config.toml
model = "class-conditioned image diffusion model"
dataset = "larger renderings of crowded toy scenes"
train_examples = 90422
image_size = 32
horizontal_flip = false
conditioning = "class"
arch = "dit"
objective = "v"
cond_dim = 128
targets = ["light from"]
num_classes = 4
cond_dropout = 0.1
norm = "layernorm"
hidden_act = "swiglu"
mlp_ratio = 2
head_dim = 16
fused_qkv = false
qk_norm = false
inner_norm = false
patch_size = [2, 2]
layers = 12
width = 160
positions = "sincos"
optimizer = "soap"
beta2 = 0.95
learning_rate = 0.0029
beta1 = 0.9
shampoo_beta = 0.95
eps = 1e-08
precondition_frequency = 20
max_precond_dim = 1024
one_sided = false
adamw_lr_other_params = 0.0013
max_steps = 7800
batch_size = 128
epochs = 11.0
lr_schedule = "linear"
final_lr_fraction = 0
warmup_steps = 780
weight_decay = 0.05
adamw_weight_decay_other_params = 0.05
Rows from block 7, named by matrix and row number. Rows with one number belong to one neuron. Each number is 500 + 50 x the weight over the matrix's rms, rounded and kept within 0 to 999. All counts start at 0. Numbers have three digits each.
# gate: MLP gate (model.blocks.7.mlp.gate.weight, 320x160), inputs 0-79
# fc1: MLP up (model.blocks.7.mlp.fc1.weight, 320x160), inputs 0-79
# fc2: MLP down (model.blocks.7.mlp.fc2.weight, 160x320, transposed), outputs 0-79
gate.8:551505486517456533529569473452418514533469450589456488484584511537566535561492476504493546502470377508462475473573563637489495541585543504584560387477585491483475497606491534433567556471523490451471440396536444543498369525541509621339483532
fc1.8:458538558576529532443536474497479448458492549536416535469461467496448535429420474382508460470450529525570470462531576533427513501594439515370501519511575494514538421471452590522491504573492479474473582620533480438453488462510522484608428521
fc2.8:481493525564395454507453405498506542456519555596488541545573526593365466455539556536425400515613510502508479479504489549496522463552455501439551499561502440474433569543583536455406484498569553569382508514509524536658512401447607513633505500
gate.9:459531443559494326566468496608520418547454518492519521486514462437379474498520467587477533536475411478556521511451545493580547430473463474475503407539496557434478519504555474427547530590544458451538490495507539467485529582583457523565404473
fc1.9:585460537509559532472523592489456496482519469506533484492484412445530556383464445545497554537455434460462524531470513566537472519526488373507514511590503479626490404478486493519492451445501504527495546519474480430508547526462457489360576527
fc2.9:418457528529486551507572511488545443469440497489485486468487431558464483491541615496519366556583519545494550455479488487543441499485492540562464522386481452541492588476448509470528496534521474558487468521538471498522473449448559526350436488
gate.10:527467463432601500479454500486478460511471515485460413454586573526473512444515542517470374603489525517476531548504522379516472448545482491465427447449500477453478484564600511554533580457502519574591571491548470510486599474387567619588552518
fc1.10:639537455534449526453492545559419553548544402404524489429529531506465514529441512433452574378519539555554530505467524468504557486471455494480420488521513500506568413436518455522480483487484506455550455497483433589500561478610446502567388574
fc2.10:524515481559410455480441491542549497523524463454490619439452556460387477568495472502485548435497621497479429461457571445465506509575528458491485347510492501531589470448470495529481510569457522480506494474494527502532457508497529504510494487
gate.11:540495504442512525481435484491413418519533459483447486477444513562525510527477532569539528456520462459465456509382621444515579449492573452492513576494489534526437514591465459506470580553582451532529516480461392514547469513448543550482460534
fc1.11:507498507506543513618498486520494575427471502542490526562490493437494559513475532597487524505478480447607480455510447614469487511492525485495471428468497481507514502448516492502579431463487403558475520517459490419463495377561548529461478528
fc2.11:532556496533478412564541538452531395399492521468470497454482534490545489457582508549546486520556549585472424601406558498529547456519431555504519462466499532498506535545547493453504479430566488439584495483522544596511545592476529540529487491
gate.12:508504490521423513463538508505575456515422508504484539379529495539512421542563570481513516474561560466497473462491528461500420596516486509520536590502550468543525462519441386477464483474458468511488514469510518476456557601452462484449440579
fc1.12:525460456452567491542441497517510485443574504536584482541449531483445508537471480480623429509481516501415518468463505452563440446486565524523482498496559580502460439539536516444515531504521529523500562452553412491476476487574576489564465457
fc2.12:513445509530469469504533490462456547487503523404408544449544399509449410482546561501506418487482520526401515551447466407572347510513489477464492529410516478540519419436506531426486501500438442493481560562486538524461518445486568470556493443
gate.13:533466514619553517528528516458526505480522528410492540530527389620441445634546516523567502543531427441462536514591522533492481493406532644498559446495381479479432481507454556483474465471555418537573375436496544528552504551483460483538466467
fc1.13:510422535519477536478527491525552498477482556498499557576473500599536460554440443544505555546462444507470558510466506512455513487542551480491464424513456472541504502475483536521541529561492486503477438473548529515517506514442537497434483495
fc2.13:528463518409480583464586540449590514559481491544376446451491527453487529535482581438546595577491465452494567566445441518463526576443577503517447445505497581540504422499544513450492448468487540504457456517430530553401526405487564526524534503
gate.14:554523459499543526407584495502578535480509546481485566457562427536480539531419485504538554575462441591522484516489503467461476486544541524555651578559534513552421458522525495419509556486481492423516571414488485494488541499469579534533581545
fc1.14:444500534412506535468579532422475548431562503598478458581556404514450451409505538457581549545519411514591534401489501583413462504577623582515696462563574435542560459457461411468547589495509423540475454499532479437415458418390538591530605522
fc2.14:561533431596460439500500458605566465672556505447598545580589502531464500476435585514463518575487518486478451517491629526513491492577611489440510403390459534423549518469364487562482529509454477394505490569499554527544552392495462455551337458
gate.15:590485542498486503555598508602618521433558520580497494489455458549422598597480507578541389443533567474447485423425460507498530597545498486534521501465466515555484450527417496454540551563503446469444492458458612427477415483346548460483554516
fc1.15:430480526540524482526464464519535564491425585461477464535414571482572573489448489578548498519540496465582593466522458621540476543588440449478528527534473584528467489515463491384412533502609469583493458490442470490487462531532538561479482518
fc2.15:574490494454486513504401456425472550514470514458421508510464518465470480536484493498507521528435438496419543472450457421416578463457494564581458515569479493491452453515476539507467545516492501500531483464484518487528413523434501496388454481
gate.16:574398555422613528494448432522500481448487517519509456538526538500539483480466496573530487483449524538458508493533516513493517483444534479472537463478518474519562542484487478519543478419511521526551447487482453467530456479591490530483544497
fc1.16:485395493467466455466509531515502506434498485401514512525453480452530533621513485595492490469513580497517417525483567495538494608531569542414461483503539551507497529458421425503515501458481438577463501557469463438540537467484540495566523543
fc2.16:498422443496455448574497480494566507484545490480596499498454457519558439507433467521476460558489587466486452490466457530467513560455533422438444470450431498459470371399436503571486538459446451416479563450450535513426591500496469496574449502
gate.17:433473486431520578437546456590541406516543578537452568573548585403508511501525503466512425447531552407522576537529510470583563484497651507468465529589542560521472527553466560415400538604446527500551407445533493534504440467508507570462501598
fc1.17:464454475487537442527492463493576403431520451474482527549496484481531491476496437488517545457468455499524490596518410561509508545463503546499391598568557476503463485465493628471511477473502429457513535557502530485491468423519426526532542537
fc2.17:562557529549542560425545525530534488483535456515497473531506447495431536529463446523505520489616454449555521532463535495652465506515479531453560444528540539551537546569528521554506463456486630437415497465491555514462565561480435508437488561
gate.18:467451520467438494487562377474541504478549528530441503525515612512492553467515504558470491505520522505565433448461497429487472495537538451554511522457539474541545517539548464525543423482449436489574598503459430486470543487484505501540534521
fc1.18:492480528514498462500505468489472553574428496551580474515488469544590546588544495606501542422543421532518570532471517453413474529567499527535469492494541459637535427513480449452512440520530408438475455534513476487450394521473547510552419552
fc2.18:472521464534560535546486389460399474498516501395498474437463516504546544481528499382534483522490462532474523529498553460512506438492546556555495479540502505332533443511493514553466508505524534467525558434448511486430438516530425567574494524
gate.19:520517529464449483420508562444495487574559486535554519466467492482478503427438482498493483533573566479529506388492491474576481562447524583598448571524439510442542534505489503538447594507533498583428510479522424509583563452521540514500520464
fc1.19:458516570497558489465510457405472454584507568515530460455492540476499536504467459480483524527447537469555491379569482607512462530527529467476581518497487448477579505483531503461463533549525484565462511481482535555543569492468514524549529407
fc2.19:435435482550475575558529529445417496519467488557486575451455538520553522455482426481495559500480462509443530416519457524488490476504523436484384479486580478613587562511454496511413569491501531444583537499562426545483564474456498492481500501
gate.20:447554439530441516416555548517536497470495528504455454536484408550593510543513484535504416584521547527520460564471536490424468510480463554418428430538415596449475395521453561492492540576458536634472537546430402457611530536579428494512559542
fc1.20:511502472443508425495455486517462531584477556553485535503461526578559388471533452539514475581462480434424423416388434535504427585481540441481530512505508508498456454519530573379476476556509493450507488564562464456526452515395478598535586519
fc2.20:504567462519472466516438512462493532578535516490573535472516478413561317449452448417481370439453466453614467466557456576517502501543557561539601495524571513483424476531514493492547519465524612504510520541505500531517486404578480461526386514
gate.21:485531476544488495481514519495475545422480571474437543525552448477588407427478466389492490460523394562538428481452521497557514442471542544509439550551581484528475495506498520574440534458491524478555499450486542475469570517443485362437439550
fc1.21:435463562340533486478596442549437476504511513423485542516503542544515558471482548432502522503538424500505423497579494482450459452594516557510557467497457455429484576471484511516513471496479508544530568521447490540390489547484447463441590483
fc2.21:541493496685483500462471581451460458591511490557488500513452454491484358481504526443442474535544352494522542544498587493488431472570553520492459462527561486535451486555533495404503507480544489452467483534413534475520414509479511524443432445
gate.22:561514491491555527440493575446550563497602496446411457417438416506531484550558472509507447488461440513453526504520531509504455459436527467470474481504530526481500484509440532536502567466568574447466553485537498513540508518431558590438520560
fc1.22:476523407628531501489617518509516470521425437496537504500531511522455543489521512544472473495507482488550435466501531494482572535466500462552539536489476541511514498558571442479518386537508605417534485456499519530562454556496476535508478486
fc2.22:500573523483477451562439527475552454510514547507474506549579403525549509517514580517454448497574497490526534461577511463519493543433437502505545538441508534444483496490556507540532445474506596515530395488500567516453487446584477504468418485
gate.23:548477443511476463544566419476482539568545533533521490505533528424518500504472576558503586517497551537499485416471476535533492533566495454493497448602470474507511480536567430455448536523460444501516502417479522519519447428460580556455534526
fc1.23:522471587457418472432491561582448498474442556495511559573548532576541489505582535489509498420465530530451622526484431436527556428433502479549514530501416512520397516507448582498528534529491390451517478490426540573427501529434495476453406530
fc2.23:439449491503547387466520507489453563475453542449458609388535497439554577477457540452499517564466492511519404501546511500539530569365575573514401437528510537506530447500397482554509512520633454542532485554473515410482482413454464529432567510
gate.24:569492485536471453510509446427426499549436506453477515509562555450534455476521488453485497565430498491516453492456507498450552538495553480520532405439590501449507545399489454549594465576488491564490543463511531532474469547471485543466445499
fc1.24:491517420548504470442548407519447499509436432531492466479516585531582437453572573418567546485455495472496518477535457494467448526527502479596581518405570550520536389427499501517475509566512499474534469477512485624515526456572455454473528517
fc2.24:509483516478482519481554460469543437399461531533555517479476501542498488461501509538514447570572527540520469502475585499493557554465545533506516470436504522455442575422462484474546521506481509426470470449503530446504451521540511518425478492
gate.25:469474417513458449518524474518490467491564483452419557560526559518467488542496530504511556609509573508551441432521505549484488476566489442470452457552505361524498518524446490484473516434608532571433570408547487527544464447485547507549488557
fc1.25:506503506527588417512481505493470522402433524457511433521536503507524490430466510599434434536523498551470501541535382541511487498564528373409597512486510420465468444513562563534433445513446444569451555492554543482509397487416502379489507487
fc2.25:516538411508521411465455460571521454466403390481461457455614453477558469454490612582548551439510416540447542431517555506489420557441565487394428452532501355459483537432507525446560498521582552597579531499540505432522527431512458524435450521
gate.26:523440557490464395542565434459443552574485586514512528520589459486587469563500438500512445478521443541507461400605459501444437494519455323478519496572507554462513469602503474420491472568579404502591662506433491372484419500506520478594509575
fc1.26:486428424505534491435473443532490508522477502516507557512511380468475523460528533539550513402496394405571467522592483509457442436520525518496476456537433532572497450541480523397523488406636667488480529582559452465520455562550503549515568502
fc2.26:468484438541535500550530553479513565528488438406512475550499623478565524450482565425426471513504466512533428472517447487468547547510531408572477480448472539436518447524474479466535511511553470428424534520512389547572522504455432539462362547
gate.27:531558499454512629498470493527538459573452441476433585558514509464455509402457456479477427571551514495516487494561491500522512537582423392512449456572502475492493549445463562452499484411453499449517484536453439428499547555463550476567488506
fc1.27:381387430539432471491478432586420569459467533535474438479508465530497495552558414548534535488528555538536573515499571523531527432451435558543462581488528526531532479495442484549460505549590514517503528481486494570502442467491418533581499521
fc2.27:533386430455508491487485407546557426471457523485463415485524533485448461436492484507488508458485489488480568479502461503443517434387502462551507566604460536437553482426496517489516491529526494504466378536440510487413465415576539543529463483
gate.28:490474485430542487527473475451503539573518589565468527461415635447570621403455473599479484459526446509512545482419536546396433554505522516474475417565533598489531408519477450520522479525442522455523456550488497428538565485500516493591502492
fc1.28:448470478511555487503528506472405549527511427538494430484358533522513508507535541404487500439513506510519406565508518461471572424625488502481557547551423460403556486502530462585500371545538455419500441453461383516440502559523441505493448465
fc2.28:481440525493519520441429388530524417595521436500392519481452475512576502526514468551496373537525505629466551473433522477517557499556532522474541583579552471482440457418482482417547491440434396510538529562452487415498483567541459484522514473
gate.29:565475492530544474459555446497560522396496469508372504571432502571553458513623484464480467497476469572456482558539544450524483476425543492614458562591467555476497458475502448487489522489504414481497497526587500381540543579616485491580507574
fc1.29:453513491521496470458398483465502461543525475553486436481439510406505423481604482495539503520569520481563507515513554466460485472568506488510537486576486532536484486418389481426580490499510485555475495442502518507494521546440485467506500523
fc2.29:546640511524458533504425548477525555510507498504559532483531579526546376501590562529534493533418510427507449474477477547492563498537532519500442518492513459444442486531405445604439459488442550471592500418565496441476557564436580604471522532
gate.30:513459527474473545422513466560510379591527474602492456496426468506531509490462446518542543514524457528487474504510430522436404561499553537513417530600459541596446469646512432444456567528435406513493500517527504455560496495455459505515576380
fc1.30:457465486469510479452435503479515546472451523501440581484505510485503499488529522423477467465460425433586494548533494469528549437505501462504442496453490581444554480461557570475513442351511526508521520554576434483530409494501510447510510543
fc2.30:485600451508467487488488510620493577435518509498477496528463498486447523530528479418548463444526499473423430516458556517524479581439568482500557507495441521507470365634524501491474526496474635460478453581615546560508538395470510538596538498
gate.31:543521557558492450400487503424463505496544606497502568562543438449554507539409437548447508534566525466547558476491523471463505525489456484541439381518562512531561436538518404515467517489602470591537491481513603623467525489615493514445425532
fc1.31:534444583414504462550535378473405519470484518516457581558542523520506414461499508478470442581464447509525463465543482528559478506553415513501551549430592476528514543494536506507467539456515510496473557485584588390582474464510524458519496475
fc2.31:549579485528581416517516424477413557630517521474577465534555492472547502602381450482450464463512504513532520480530502535467451451461515516547479487393471522484499539604566553510453521555605503490518562505479460477548570426448528531459510532
gate.32:555461470536480468536536492518546386462489483477500558541478508404485546492497619427527554652480440560426604466518476468423529505586523554498571546547470455493469554516481511485528576490521450489436496540470547522458524641553524430364498540
fc1.32:475529538528422471478411538526417561544539477482497508470513431543501526499568488495483524465543517369456469558554487472524486483516505437477579493460563408443462495471438486545499545553542501564535537418463488488542488504531541506488492544
fc2.32:501509611566518498503487470553471460506491464546503540498470499549472546500541413406544468440494520426454475508525572564457598558380431527423428455483497462517520494536493509485543519486506497483369517502423548505431616445530525494585406548
gate.33:484511491481486338559573636520477519510417517609532454434511487578585471486574507550556529456465429570435388515464483460534491492535482487600508424530550492523459409556466507548504586390519502478510548469558538480536551456468542452513537533
fc1.33:524540521523526418502523423526455568453496426538501395559405459515535503444527486421474565419482446571471521444465600407507526564469509503507499496536530464502522444576463483481629548505467546470515576494593516518446599537446545556563606557
fc2.33:433571493522431488497511471452549377568559498405458486551567531543416492531520528518465451433501505506549413550580489480509438507512521453553512500484509440461426480411414483560531476484562448477486414537579517431535435366499513478472469447
gate.34:496445554567554547428504511519395490538397446389464555518497529490447429510538465536518466593516530526512548515610529482497582556396520518527530443480463434518456560585460470581489512532510453455542524505542483413553446530530508501554553569
fc1.34:551498488507530448380551484513469493522440414455447462475449415539369491488516459592555443493558458436563486458580421517386438518491532465553453481512441430536437519490463479640449472484560489532495513475499493503529499452520429520530536542
fc2.34:496528466491506584539402467527561491462382465568473495439512409479400467504431443419514522448460583500538499429467474476487530478429571531538436435595496461500577506563530519489474529508488509497434491458435473547438538535400524496517523489
gate.35:419474563457434561444543526548464483508467476536434466547483510515449451505472437490471486459485548531383380541507461389527514473535490517539462496528480493495398557619587506496475463527406517581541590550507486491467471511453444479438583524
fc1.35:514485438450504519482505458541489407526446396449521464496458485495475578477533573483542479564526483464529544458445562510565555506524525444455484562468570484464509468419552468505461544488587481532552443494503555549529571507508476452457499398
fc2.35:518511570424527381521463539459384448562522505515580499474536367519452567511387521470458533540459459509493488550475565509540449510489531430531562583427504523518519437549560496503433518504415485453579552603435444464468509513411452406592465501
gate.36:592443542461439531469497453667552452498506450507519551520552456496441441505512457463459590463545478551566511567568539595498575462542535574534577524567506447585453481476476493577401567559518500505512473452477563520488551490439561550452519477
fc1.36:541484456402452520468478480560448439492489402457426547492547558464428499524427438536499509403554393529579514537440522561520548489621588532497506464561484516529540540529425468588441503524487479483455455473542559506505455463485532488551473501
fc2.36:493450557564551547456506524453551563524483525503500483427491541448481391519489398545484454457421454544473507558418506449516494514526560462513445478415527497537478516424452523515531497528580453516533520579525536468568474521544456476544533543
gate.37:533475480419498520456418452596588484511477525536577453477550441514506530517532414565431561493517476482523471513484465602487545528473484550579548543504588407403519454561504439519566411404484384521439416437504512470509495475574420503511598502
fc1.37:451558483486478453479561469517478572483468445514553503490537469515521541515523499539490460508418444471383596533538527422513506563544555461525447541501494578525492475463468510444414472462555516477528484582538466509500500457508574458494428466
fc2.37:512531504479464586444660509503483369419465454450484507448498531466536393515475519448456476486551525469557511463480567461571505530462588492453508539476517487590475467526565536536370512543485625524477457464494541560549475468509467557532581523
gate.38:509437514479536544450492539444460447535560537549490500417469486554483545520582478501469483497478485496594466438452520474619407481534461522498490418499473414435499470594504418488460555477510600480562543513490468483459499598460513507421506475
fc1.38:555617542507447495561504536480501603408450486457610597512632533482414491504413504499522533472498610469576560545430529511471503493396481515505559446479564540555474370461433543478472488575462510521366389474465519587541592400435506574480458467
fc2.38:507553502469458568468519551477456421403525489462462507524577483545463497470500422497447437459525519502507464468490501454512445452500549542498452469538545519424518468579473481552545503522427526465574499487545478382456554492546459459595534467
gate.39:491463431525504453496451396555506627524551593536422442587500549460507473485510512472589537621506446515554521394499483455471444458449427478470572492494511481532501451495472512507460516473470431531499523472494491555522576425619458487569446477
fc1.39:484484457621573440630500433554489463478481432439562515495519528549483420433420530468477534538541545507482533643504518531434488497456460439513584487474500499527392473524493458576551485495571546461452532509536564478435483480416484499475537434
fc2.39:392554467451503531441531545495610589484472396448438435549490472508521493465502589465392650420490523496535544469435454531516480553524545568514540491515578512477522484539527517423568541430452475534476526481421560626504450450480543578463512509
gate.40:489543428567479423577548527465506473569528540509378560471453495479599450505538511455432547441491491614550550476608479461462481442585535599556601589458528614418469533492515429477508519450496530505474447419477441514502480515454495537559424546
fc1.40:441433510522428535459513460527492513463537551500501581423542508539571547545383543609559545524557482496566501480461494521491580424557517622464471497446470438447506442523485475517466562419537645573510485539558459356497444466637375493365521337
fc2.40:506395549500527473512440454566556454509460510464575495481491492494563407477575522488462442581522520572488492520500426475601445534532509466587586551466517411444510504508578487602492546488496620555537553434536437500543393553437479461390608474
gate.41:457552480489545535518503499576533423573395528516424504508565409588542470507568570565479439483580441489407476481420473355464460586436508544537574488518529522602525486566472524473480462501478502482557513461469561421507496464489451539489493486
fc1.41:504498585484551449535404604512447550413619504495508523412538622510535360436448493497458450538377549545466538571526446454598515534479489470504412574522572517507392486494471536462486504437532426519602545477484447536566603534516514470505442418
fc2.41:573489530528405466501410481496524479477410531476449397514509592413497458512444496478425532626487581516530465450458546471504493463519487521552517534576502526446505472563486551535470532504460479520401429467508449567455461453550557477484521499
gate.42:533488517515547533489558494527544437471436630609478479507518485334540533542521450456527495530533493532450485547547522530417513490487530527522499510442524499695502552448423468539483488495513455421524436480495438455497529499656536613523549398
fc1.42:522484548432426485388508486475444550451651406503476494467567505563485535465484426485564414479525472459588512441559563490462416536497477589472528518482544516483451460506487579509514583572500563586547583468560468505499538576491426450444453459
fc2.42:489432530498461497611471488582578426464516428491497548399509471444554469539555545540497519461399529437476434488519355428485445615506483400457548447528537444495539553474509519486569537563527574536482468578524508509521537511520519509509525459
gate.43:446495431483568455492461517538499484488452550427606459497473467520491475484433441484482432474474478569478499492500557580462508418556615427596399488529441546645480595483518545494522510499521466482418515487457495469498624520529526474424498575
fc1.43:509511480473517459520504488494464448489532492444523530427499595511504526511493538468484412575515516456529493531481522564509450467435501458540436531528467473530553520576528463489511556343544504446461380524413522463466447470578569483488600507
fc2.43:422538543521563475520519521449451548495570463521518460574522466570504459535455513485580490451548534433448521498534476528433481548514535485449541557453464565517516466467553487535437497485543482546557542581572537393469482453495464503440374462
gate.44:511561569565465504464541498512542563582476477478531549495498481473637439470421474425542515425566492508457536563517548570487556522519461499587589495557432396548540558534547444601450480492495505479624508518530523492505475572493538451533473551
fc1.44:456441556496464533469505544453463494570473456475476442578489551499512488424536539506510516438515515431468468527560505404470451495539511474543507591458563659552446521438427591443560486512515425495433453533473500497519477406498444497511535478
fc2.44:512464487512445473538544461547504530479481509530457506487544408544451423465541484510489532541510514552457512486504464522468518575461489410454444472491501471488543480498453552588464467494466467507600513515562548472437478534543561480460473474
gate.45:527525446548425441647536527506585564558493472507516538524519593510447517533505575524467460560442553556361424536539427388488463443492566524574644415504519606436497469492442578522514551560477478532362444548486481545466430516581570380506485540
fc1.45:461500442442495322551494451445545522465443505527545538483555625601508519540498495534542526514465498443469507508469424417557487416474571455517665466384552543364533442482410550447585608498461460452492501486549483534435438528523476455602459445
fc2.45:567524610548608467436477597436480389480505474534470520525376470552455423482518490484464484467535543481642454465533427529552473588434571456554438435494498474517503470474470529557545537497413494468535501508495575537465571490524531554529469518
gate.46:460441475578514503629524527537561540447538509424445518543532445518577399520438405602500385496623485525467436481438497538487522452530495465514543540457522462550505524434477477451447521530531487543450510497509532488453529445503535473513534454
fc1.46:482458473505493438508561506487577474481585541476517460466527479384562527469497511497517508529545522558521488488537526529461521505521505460549495573477530549468475472523481453520525421515488480473564411427528525510508488495527624474466451452
fc2.46:507553498530468492512480496463568704485474468467541432477588534499413462515510540528474648507422535538550529453444497451431554547458497568349564549499479523621499452498471483597482472452505559490544535491461479402511585509574444503521525482
gate.47:557491514563536570551498445393452504458521508469480472494437646533485554503490499573552502645494510580583478413456480539452518500480482564486500538386552499383510471517475467528545443472521474577475509425583531449425540428493547491610436471
fc1.47:510432391453458580462556491493322563467570436486446442539498493431480531567390491503480515520525485541504523453474521445487416482494627526506509568505505453429466515519421484446574499455551499477558451499542475506456486390472578595478468492
fc2.47:503530639478497637561540505532473446566502574418397466495462480474468490535526463506598493422388485591540506505559431527504460488393475534426431510475473456547564443410512547528453537505436460488610444475538430498560530492465490520556561476
gate.48:499526504497481424522584442462568425467484645561437434507550450521575377587460511543481494493495429565527491525562493472487498487495460490508616444533484496465555478489547540499485484516500501481417431416466446510456543393423477537553484524
fc1.48:496480500541507627461415453467418527580628437444428576426486522461454540591449412478608658518542479480467459457539555577487543434426527485519440503574496433518356510472434623487604530561489513501532588559540625435451391574494559411449532556
fc2.48:509396656509496545478366541533465478549480488509439531425504480491482480504494521533469445454487534472572451515513508503501502353397516513541489536459525488567502499473431541426442504495552513486484426465483485423497492524501504507427527504
gate.49:472485516506522550495487436510511531500543512543471598478513430492510461464440596497542565475522519476472436533501533545483549531530559480511460489498536525551486455549463537537502450476501481473433529556601572576430535538450516470507476534
fc1.49:476513515481481491505492455493514484515581548559525514534508467511560469518453505532489484494556533462418516500499490595537504422515539457482538484539487530495483517513520460428418530512537510533409452489583494476476446542517493536487397499
fc2.49:591508616534558540508473544524496538350498528470487553603511506525555524504532592458526418463551490451548546517592632467472584460541532565496524534480527553542510435447560440505562523420509503568534529504495561404536433511540446485493484509
gate.50:582605426509549498488525547479502492473457518354501448480453601596470535594460447532369474473465519580374513665476452468509466444501493385519391530579436485472464578425556502545401342436427462496484440572467526578572590419549494511527454483
fc1.50:487556503523481459541539514548507520434503535426472489493509541472472456553490498536470477555468525627461520563465486465611534534457439458511515506582438476533472562503431541458429464446475481470497473499493563548569580492500522562512502505
fc2.50:559555403462547522468530575488490560366470519594553419513397523418386521524498489420477489489547429530612498437416553569457517398409490547451486494433461612415482504557502466557486488504482502563423451551436474526459485485427487432515463470
gate.51:596566457531425562406484549485478401524450453481427521528462480470510521525521498520485570467480474491471461606550518536538500606537526587571402495496501513419455597537468587402365500435431433474520501508548481410457560544567527536524579503
fc1.51:537553390550465523508499514511389484506486484488478457546483507568421404510513471543524437525485479558508490546571528581520506458548523484580459499555505493464439560534513442434450576477413456526568475536541569471529509424504533525489480577
fc2.51:471483489489470586494438505517547484457530522616535443565589492503497452487489519560501420530510442432556448484576523461439507521532418547503484582457464540537501481501450490482493491480585523513474360543450491540527379435541524503504426498
gate.52:556526461534422452526626479522512572516363474461560498492547499522438598485547490476486454545448413437532481471447554383531526569490523507561488494440447555574524517590584574568567529469440553488537533494489546507437532467441471532478473500
fc1.52:521490486482470460429539586482506510534417486509522503495518582528435608469402546545484431546453439488501497457423534521517467551485502464487454513505507608576618480568528468517493502507468540392498479524477515602502476433431469505466456436
fc2.52:508540524579485513545542512502497430527555449517494532539547370557388412469478481418524535477449500488425434538583505632457559444514596501564507494490484488533514401434539507541447504467444546501466556409459518483529567551564588568409563528
gate.53:598589459531572502453432538532536521656421511443407501464540442481504424553521438468441410459537517608537515490447565466474508533454539553415532458528487559461514454443518504478403511426516473472482556478437514477458456430544558506596574586
fc1.53:488478577484435555483494458513496470434526468591476429529452560565470535474509458446598523430556509417471497514518476531495500498546488400494515550438474462495508491499505532457509494496509470499491443417560542516491457441506468568546469449
fc2.53:554476459521554533504479459578529511496566536485522540539444472477563456503409472478566451449501440431555574529509570466557480481522489562531511492501490472479447408510448531479487506569571504498558508481505434414486467486519447479423539518
gate.54:554542522496542495451475520517464487485494450533511531534608547540499504467505443429480548392512496496443546493473487524534485496518509511501510466494561508477505444437519473546525484578530517498466505520508477517559487554543512469511553497
fc1.54:502483459420538506541519499417448500463552556534422502435544477533512482520483527501482506517471449518519543478533468532532447496471565550480454490549452443472555558556475404520519584521555492514474511469531476486485581545496453436552465512
fc2.54:453526460599541461487404543501445447510547507512518506511533479568428557474565478533489461501515524514554534486470487457513472465523505479468467492490499563507486440506552484524496522439513487506519494459511546457461558476413443490459445521
gate.55:511468472566368398475535476490478536516542563500430525490507549513453426526534461493535490595506488574482464507537465434455523476473495522519487441545522626452481521468456478445433584509505472435571415446502517555502568510433551408507442527
fc1.55:461524518460382460459554571549561479554586556518522565548663551520448477469406449419545571563551497513462411549504472513468562460394514495579535404594535554567453439538543505465389432518459501493487520525453488529434458515553507436570384427
fc2.55:507509534555420492482475472464528506469457467542418461583403477523528515473488471550570437466522474545505529484599483523586511481474588469505532453465498536485500473463577549602465489508528447573459534527555508360530491487529503421590578503
gate.56:446568472525459413485506517538514484458559471475492450521494526513441519562521541511558457463422540503506560491474523455466511519492479560475486479537533475555495504436408523525398534515433472458525580513414463487532513529555545499519433466
fc1.56:470511584410497518516474569577514555450470488457526433467503448506451562417577466513495486422541474499475524481524479496564474433483530470455579545473504644549591507608527443561538458526517502519534437448464557489527396474473490508537556463
fc2.56:525521497586521514405536640441457443463533455549407452494598439500514503458576386416471512507453476517488496579444502528426477560418434585540474531467460489490468540443523526487561495601514494428501541452497553448467518558446487538442533490
gate.57:517437535602501532496514603526509527490434505465562451451488522497489536487510475519442426622563483494489469450484480475463507547472490554590489497474401555421488507501481495529600574464438414536507486453594540510599470487543489553584560564
fc1.57:527539462469423560530560502541532482503566476405473600513537476546527536558463542510576362544555570527562506440522543562509520461476571556447453567541559547563490524518516529523573462459534441534470462572579557510486555503612501479503503501
fc2.57:554514563592622545471498484513494523487490537513486541524545571505498558446544479526613542516507491533462538516546508523478522410525522509411568433502493574577513566493398487537510487562503531524483541540445458444558459637485529482513477474
gate.58:457492487534509485537542479503504452571488501510539518470577508573467529584486545387483456541467469514473571532454429496393519467584444464473597415520485523469573465515419555483433497516574448501518460527553441436454424492547508557543475422
fc1.58:511518475663569405583512509505381497521465455491434475459479498512524535596505428493522423538439516457536453483576492519450496422586484470585456510419499497450554494604543481493514547520452507428531533480452451534520470605536532551469586504
fc2.58:512596502503403512525567512497474581492542474458512504481536465442531551471471454557603465502420477475513423523482501403429481452486380392444449546435448487525485560324461481548565489458514459452474609482513446567456490415492449461532481534
gate.59:471455540485495466545525483477570404603435485562524424522498503499559521450492458589489599557530453542346494402546545479461495539459474466506521515549439478436481458506483452463459560473500562470478526481498529477580499431501532621568606478
fc1.59:542522454489518574503507466508445595472549439522458487496520470461531494512514479513539444466465481516663535568604444499556513414507531536458541547526498552566545575492487504590604437492523425521452505428550471560402443519539539396496467492
fc2.59:414507533618546550572519544403489435442550442496459558488624535470426563499548467495605543452662546485450505439475504490497480572478568456430409405535522426439539440526450475395511485549511458541533439479517418492565576485397418574483539434